Weights of a small image classifier: 150.0 epochs.
Rows from block 7, named by matrix and row number. Each number is 128 + 32 x the weight over its row's rms, rounded and kept within 0 to 255. All counts start at 0. Numbers have three digits each. After the name is the row's rms in percent of the matrix's.
# conv: 3x3 conv (model.blocks.7.conv.weight, 112x112x3x3), inputs 26-38, a 3x3 kernel for each
conv.15 028:124121121128126122128127126126128126125125126125124122128125124127124125127127125127127126125125124123124124125126123124125124127127128127127127126126126126127126131132130130130130127129128122122122120119120119117117126127127127128128128128129128128128126128127124126127129130131129129130129129127120120120120119118119118115132130127131132131127129128
conv.16 010:125125126127126127129130125131136128135142126129125117124136132130137129131126124122122123123122124124122125120115115128115121125116123127127128126126126127127127126133134135138137138134131129126127126123123124120121129133133128131133127130129125121125128121126131129133118119122121123126124125128129125127128127124134132127130131130134140136131132129
conv.17 625:085094086074091083073087054116126127125135137124129128076095129080094109092092105126125126126126126126126126146131139146137148149140150103107104098101099089091091135136141134138140125128133097103099089096094081088087105104106105104110109106109119108089107103086094095087122129132121126129124126126000000010000000000000000000136137126159153132158153137
conv.18 010:122127129122135132125133128129129127128134126125128127129136129138139128127126126121120115119122118120121119141149139137144132122125125125126125124125125125125126130132137128128137128125132126124127125122127130128129130138135125131132122128130122122122125122122131128126135129128131128127126125127128124125128125126128129128128128125130133130134137134
conv.19 047:126127129128124125130124123132129127131127124130132132120130114125123109128122112124123123123122122123122121132133129131129126124125126139148155142145151144144142127126120128126122120120115020000001002000000024004030124120121120117119121122124138142145141145145141143141123124117121122116121122117134139141137139139138137134134138148131131137123118126
conv.20 378:129129129130130129133135132157162151131124125126126127134134154131132134127128132122122122122121121122122122120120130119118119119118124178180201181185181178182178126125126125125125125126125140145141142165153146159144138141130167176155170172150130131130131131131131131131138149131160191158172198159148150148150151150149150149135136136135136135135135135
conv.21 009:138133134131128127123125125118114123120119124124123131129124127123116119127121119135135135137137136136137137127114118120111110132121117123124123122122121121122121133133132127126128132128129133136135133136136132133134124123124126119121141137135133131132131130131129129132137137143131131136132130135131130128128126125119119119128127126126128121129130131
conv.22 013:129127129127129132129131129125126127129130129130129130119124125130130128134130125122120124123122123124126126128123124133134128129133126125126126127128126128127127137135135135132132125123125130130130128129130127128129130127124128126125123123127130131134128128131129128130134131131134128126129126127128127126128125125129126126125127124127130131125128134
conv.23 011:131133129131133128127125129128128123136140128122128122127130122127135133119122128127125121126125124127126126132133129132130126123119120131129130129128128127128129125127127128127130131129134126125129125126128131132131132134133125123122119120121123123125124121123130127128131130133121116125118118125127130128128129129130130128133126126133134132137138137
conv.24 028:127126126125126126122124123129128129128126126127125126128128131127126127126126127123123125124125125124124125127127127128128128127126128127127127126127127126126127128129130130129129129128128131132132129130130125126126124126127125127127128129128126124124125123123125123123128128129128128127125126126120121121118118119118118119133132131129126126123123126
conv.25 029:121124124121124124122123125130131133130130130129130131129128129129127130129126129127128128127127127127127127128128127127126126129127127127127126127127126126127127132131131132130129133130130129129130129129130129129130125123124125124124127125125129129129129129129129129129128130131127128130129129129128129129127128128128129128129129130128126127131129130
conv.26 028:127131129126132128128130126129128129130126127131129131128125125124124125126126128125125125124126125122123124126126125127126126128126126129128126130128127129128128125124124122124122122124127135137137137139139136138137124125123127128125124125121127124124125123122127124124124125127125126127124126127127126126126125124126124124132131131132130130131131132
conv.27 033:133133133135134133133133132139139137137137139138138138126128129123120122130129129132132132132132132132133132132131130132132132130133135124123125130128128130131131129128129129128130129130131138139138139140139139139138122118117120118118116116119130130131130130131130130131123121123118116120126118122131131130132133133131132133100091091088075071089066069
conv.28 031:128130130129129129128129129129130126129131128127128127128130129127128127126127126127127126128127127130128128130130131130131131129129129129129128129129128129128128127127126128129129127126127129129129128128128128128128130131132130130130130129129125124124126125124128127126130130130130129129129128127127126125127126125128128128128127126128127124130129127
conv.29 029:130129127130129126127127126127128127123125127122124126127129130125126129124125126127127127126126127128127127129126129128125129128127129129128128129129128128128128126126126126126126126126127123123123122123122124123122126125125126124124124123126129129128129128128129127128126124125125123123126123123129129129129128129128128129133131130128127128127126126
conv.30 032:128128126128128126128129128130127125126127127126129129129129131127128130129129129127125125127125124124124124127128127128128125128128125130130130131131131131131131127128129125124128128126126129129129129130130130131131128127125129128124129127124132132132134133133133133134128123122132125120132125119129126126130128128131130130131128124130129128125128130
conv.31 548:102108114086085088076077082127136126124135135128140142091110101096112101089116125128128128128128128128128127137137131146144142148142141095093089090089087080083086129133132131132131128129128041051054025041048014029036113114120115117123125125127109096083100086072092080064117123129120127128122126126035043069029033062025028051137135116143144138138134127
conv.32 009:125132130125136129134139135123116124129129123136140131128130127128135132130137132127127129128128129128129130127131132125135135128136133131129128127124124123122123137138143121122126126121123131128128130128129130128129135141142134140139130131133120123123116111109122114112124127132131132131133137133137133130129123121130124119131124132128130130138140137
conv.33 027:129128130127127129128129129130130131129127130131129130128129129127129131127130130129128129128128128128128128128126126127126124126127126129128127129128128129130130129129129130129129132129129124124126124124124125124123127127128130128127129128126127125125127125126128127127129130131129128129131130129129129129130129128131130128130130130129129131127126127
conv.34 023:129127126128127127127128127129127133123121128125121125127126131125124127125123126126127127128128127129128128133128132130129130130128127124123121124122121124123122131129132129127130129128130126125125125124124125123123128126127127124125126124125122121121121120121121121121127124126129123124129124125127125124126125124127126126134134134131131133133132134
conv.35 013:123134132122132130126126125128127124132136129122129127126129127124126130121122127133128128129123124131127128125128127122128132124133129127126125126124124125124125136130128130124123132124125127127127127129128126127126129131133128130130125127125123122122126121121126123121127129130131132132132132131127121119125118114126119118123128128124128125121125125
conv.36 016:115112113114111112118111113129125132128124126123121124127123125125122124127120122126127128127129130128130130132134133129131132130132132127127126128128127127127127128126128132128128132130130124124124123123124123123124124123125122123126125128128125127128124127129124128128120120125122122124126124125125128126127129128126129128123120123127123125131127128
conv.37 038:128130130129130130129129129130127127131131128130130130128128129129131130127128128129128128128127128127127127127129130127129129126128128127126127127126127127127127127127129126126127128127129129128127128128128128128128127129130126127128125127128127127128127126127129128128128129130127129128128129128130128128129127127130129129128128131129129129131131130
conv.38 024:131130127131130128129129126126127128128130131129129129126127127127128126131128123131129128131129127130129128129132128131138131128133128126127126128128127127128128127128129128128128129129130125125126125125126126126127127128126126128127125127127125126126124124125125125125129128127130128127129128128125126126125125126125125126126127129129128130124127130
conv.39 022:125127132127125131128125130132131127133131125129126125129130126129132125127129125129129129128127128129128129129126126130128131129129131128126126128127127129129129130127128130126126131125126130129129129128128128128128127125126124122124126125126125124125126123126128127127129128128128130128127130127130127126131128125132129128129128131135134131132131129
conv.41 022:131128123131126122131126125129129131130132129129132127125128128127131133129127130126128127126126126125126125124125126129131128129129127126126128126127129129130131122123129123125127130132129129129128128129128128129128126129125126129127128131129128127127128127127128127129131126124132129127131130131127127130130130132134133135130130125127129131123127128
conv.42 048:128129128129128128129128128132130126130127126126128127131130128129127127126126128128127127127128128128129129128129127129129128128128127127127127127128128128129128126125126129128129128129128127127128127127128127128128129129128129129129131130129127127128127128129128129129128127126130129129131130130127128128128128129129129129130130128132130128129127127
conv.43 008:124127128112121110118119115110111127116111124113112126110108106116116110107111112138142140138141140139141139106111110108108110113108105098099101099103101099102103143141147145139149152148154107103098105100096105101101115114117112113116112113115111118119112118119109115117109099096109099101110105107148157169145153161146157166110107104111110105109111106
conv.44 006:137132142135129140132133142123121112119119115127117118114120119120121118142136112122122130118113121114111116118112111123132107127145118122123122126123120133133128130126137134133140141142142127127127125127125125124123130130133128128133122125134131124126128120130130125131125129132136129126146131128122122123133121125139129128138129132117123122102112131
conv.45 008:121123131109115133118120130127122114138127122142139131131136130128133124128133123120121116123125118124125126125144138125147142126140132127128126130131130128129129128132127124129128129128125122115117116110112116113114109127131121136139130133133128133133128134138131136140115119124115119123124124124140146151136147152133140151123119118119112117131125121
conv.46 057:107115111117124121120120120154153132138137133135143142205211179178177168177183154109107108106106107104105106120121103121124121116130122183188183187191185182186181130131126130131127129129126174175175179182179180184182116111112115110110126120120122122127130128131132130132129129124131133124128129123160165164166170167166169167156173169162165160158163156
conv.47 039:126128129122127125118124124128129131128128131127128131129129131129129129128127128126126126125126126126126126128130130128129130129128128126127127126126127126126127127128130129129130131130129123124125124125125125125126129130129129129128128128127126127126126127126127127126132132128131132128130130127130128128129129128129129128132133131131132132132132132
conv.48 022:127128128129129130130128130131127125132133132133128132130126124127125123126124121124123122124123123125124125123124125126123125127124126135137135138140138137139136128126128126125127127125131124124124123123124123122123125126129125126128126126127128128128129129129129131132126125129123122127124121127131130129131131130132132131130129131129124126126125128
conv.49 011:133132130129129126129126123133131126129132130127133129119124128122129134122132134123120124124120123124120122126121127128127134132131133119122123122126126127127125136131127141141140143143139126122124125122122126123122128126125133134132134136135127123124134133133135134131136137129136137132137140139121118115129127120130130127127130129131132129126129121
conv.50 010:125131123122129123121121121130122126127122133139134132119117115124125124125132130136138139138139140137137139133128131131124124126120122135135136136136136138138139138137143140139144142142146132128128134132130137135133126125129122122126130131132125122121118114112115110114116122133115120128126128135113107102114111107106105097127121125118119115115117115
conv.51 029:128129128126126127128127126128128127127129129125126129127127129128128126127128126125124123124125125124125127124126128127129129127126127129129128129129129131132132124124126127126127129129130127127128126126128126126127129130129129129127126127126128129129127128129128129128128131129128132129129130128128129127128129128130131131125126128128127126126126127
conv.52 014:115118123127130131130132127126129127125126126126126128123127129128130132127129127124125121123123124125123124119116119121121124122123123131129128131127127127125125134135131133134130126130128125126128128127128130128128135135131130131127123127123129128126129128129130130131128136136130136136127128127133131129132128123125124122125128131129131131128125123
conv.53 039:127128129125132133129134133133111099132095083113086103114092080105091089096100121125124125125124125125124125141149153143150155140144149163172162162178172162174170098095100098093096101093101008000001000000000008001009141145147141144145140143144121130135122123125124125120135141142140143144138140141128135134132131128130129127148153160153157151151147129
conv.54 118:133132133134135135131132133119119167121119122119123128117127208124128183216163224126126126126126126127126127114110112115112111115112114211217213217224218211217211122122124128132123133136124144147145147150147147148146154168159166188178144165158147148148148150150147148148129124138129124141128133130150151150150152151149150149123125124122123125126126127
conv.55 064:102092084078086084057075064089105122084098116083085103104097103073096107052084115116116116116116116116116116132127130151135133149132127090085068089087076075077075125125126124123123118115120050059067040055066028050065114107105119107110135128124106097087092090085070072077119125126128129126136130125083100108089107114077093105132127126137141133129134131
conv.56 021:125120117125121119124122120125129130127129130125131128126128129125126128128125127127126125126126125125126125133132128133133129131132128130129128129130129130130130126126128126125126128127129121122122123123121122122121127126124125123123124122122125124124125125125128127128133129128130129126130127126127129128128130130130130131130130130133133132129129129
conv.57 010:124130133126134128133136127125121125113115122118117126126133127126123120127125122130120123130126124126125124136135127134135124123124120124123123124124123125125124134134132127129127126126127126125127124124127126125127134137131128133131122129129132132127133132129133131130122122122125120117122117117129126126128125127124124125124128123124127126119125125
conv.58 047:128123127128125126126127126126128128128128128128127127129127127128127128127125124127127128126127127125125126128130130126127126126126125128127127129128127128127127130131131130130130132131130123123123123122123123123123123124126123125126123124125131131130131131131131131131126124128125127128127127126129129129129129128129128129124120119124122122123122121
conv.60 011:125118123114112120117120126118123118121127128117126126124123111125122114123121113126127126124127125125128125123123118124124119117124120102105105103106105100107106136134135137137137133133133127128128123125124122124124116115120115116120118117124129132133125130131123130131130136130129134128125131127131136137128132130129132132129136125120132131118127126
conv.61 018:123126135125128135128132136133133129131131127123122127132131128129129126124128128130130128130130127129130128123126131120130135118131133131130128132130128132130127125128125126126123124125126121124123122124124121124125115120125116126130124130130130127125131127125131128126123127123123131127123131128136132127138133126136133127131127123133126124129126120
conv.62 015:111104106116109111116111113114110111118112117109107112122117113125122126129125125121124125123124125123125125125123119130128125126127124123123119128128125129130127134136134136136135135134134117117118116117117116116117135136134138139137142141140124125125124125125124126126130142132131140133128138128126128127126128128124127126130131123128126124122124118
conv.63 010:131128131131133130132135132135136136128125118123124118130130133122125126125132118120122122122123123120122122114123126118131129126138134127129130125128128127129124123121128122116128130125135128127127128127129127127129123125130128131132126126127132132132130132129125128127129129127132131126135133126131131129133133127134134126131126131127132133126132130
conv.64 011:104106110103110120110120125133129130129128121128123122114119123115122126112123129135137138140141141137140140131122131133131137130135135139136132138136130136134129137135137144141144140142148117113115116111116117110118120131133127138138125136137119114122113106109120117116119127137122136145128143149133134127131129119136135117121123129117122116127126126
conv.65 020:129125128130127131129128130129129130128128129130126128125127130129129131129127127119120121118118119118118119127124123125125126127125127127127127128127128128128129127129130127126127130126127128128129127128128128130129126127127127128127128128126125124123127124124129126126128128133125126129125126128130129129131129129133131130137135134132130132130127131
conv.66 025:128129128128129128127127126124127128126130131125127130123124127124125129124125129122124123122123122122122120128128128127127129129127130126127126127128127127128126128129130128129130130129129125125125125125125126125126124124126124125125125125126129129128130129128128128127127129129126128128126129128128128128128128127129129127130132131128130130125126128
conv.67 055:129129129128128129128128129130128127128127126129129128128128126127128127129130129127127127127126127126126126126125127126127128128129129127128128127128128127127127127126128127127128129130130128128128128128128129128128126127127126127128127128129129128128129128129128128128128128127128128128128128129128128128128128128129128128129128128128128128127127128
conv.68 355:124122121124121120124122121121118118122115124113114119090077066090079068082097094128127127128127127128128128145147144147149146142146143023011007044016002075044025129130129132133131130130130067064065063059063065062065137135134135133133134133133120118114121119114120115112133134132134135133132133132083080078085077073095084077126131128133135133130132130
conv.69 017:123124125125127128128129126126123126129125122133136129125126126128133127130137131124123125123124124123125125126126128125125125127127126127128128127128129128129129134132128132130126129126125127126126127126126127126127132132131129128124126126123128130132126127130127126130128131130129130126126127120128128128127125128127126127126124126129127129135136133
conv.70 018:125122120121117118124121123123127127127132128130133127124123121125130126126130130128127127128127127128127127127124123127128129123128127123123123122122123123123124123122124125126127125127128128128127128127126126126125124119119122121125120120126130129128129128127130128127122121119119120121116119125118120120119120121121122122127128127129130129132132130
conv.71 030:126126128129129127129129128129125126131125124133128127128126129132129126131129127128128128128128128127127128128129130129129128128129129128128129128128129128128128131132131126128129125126128129128127129128127128127127127130130129130130129129128127128129126126128126125128126129129127128128128128128127127128125125127126124126127128129127127128133132129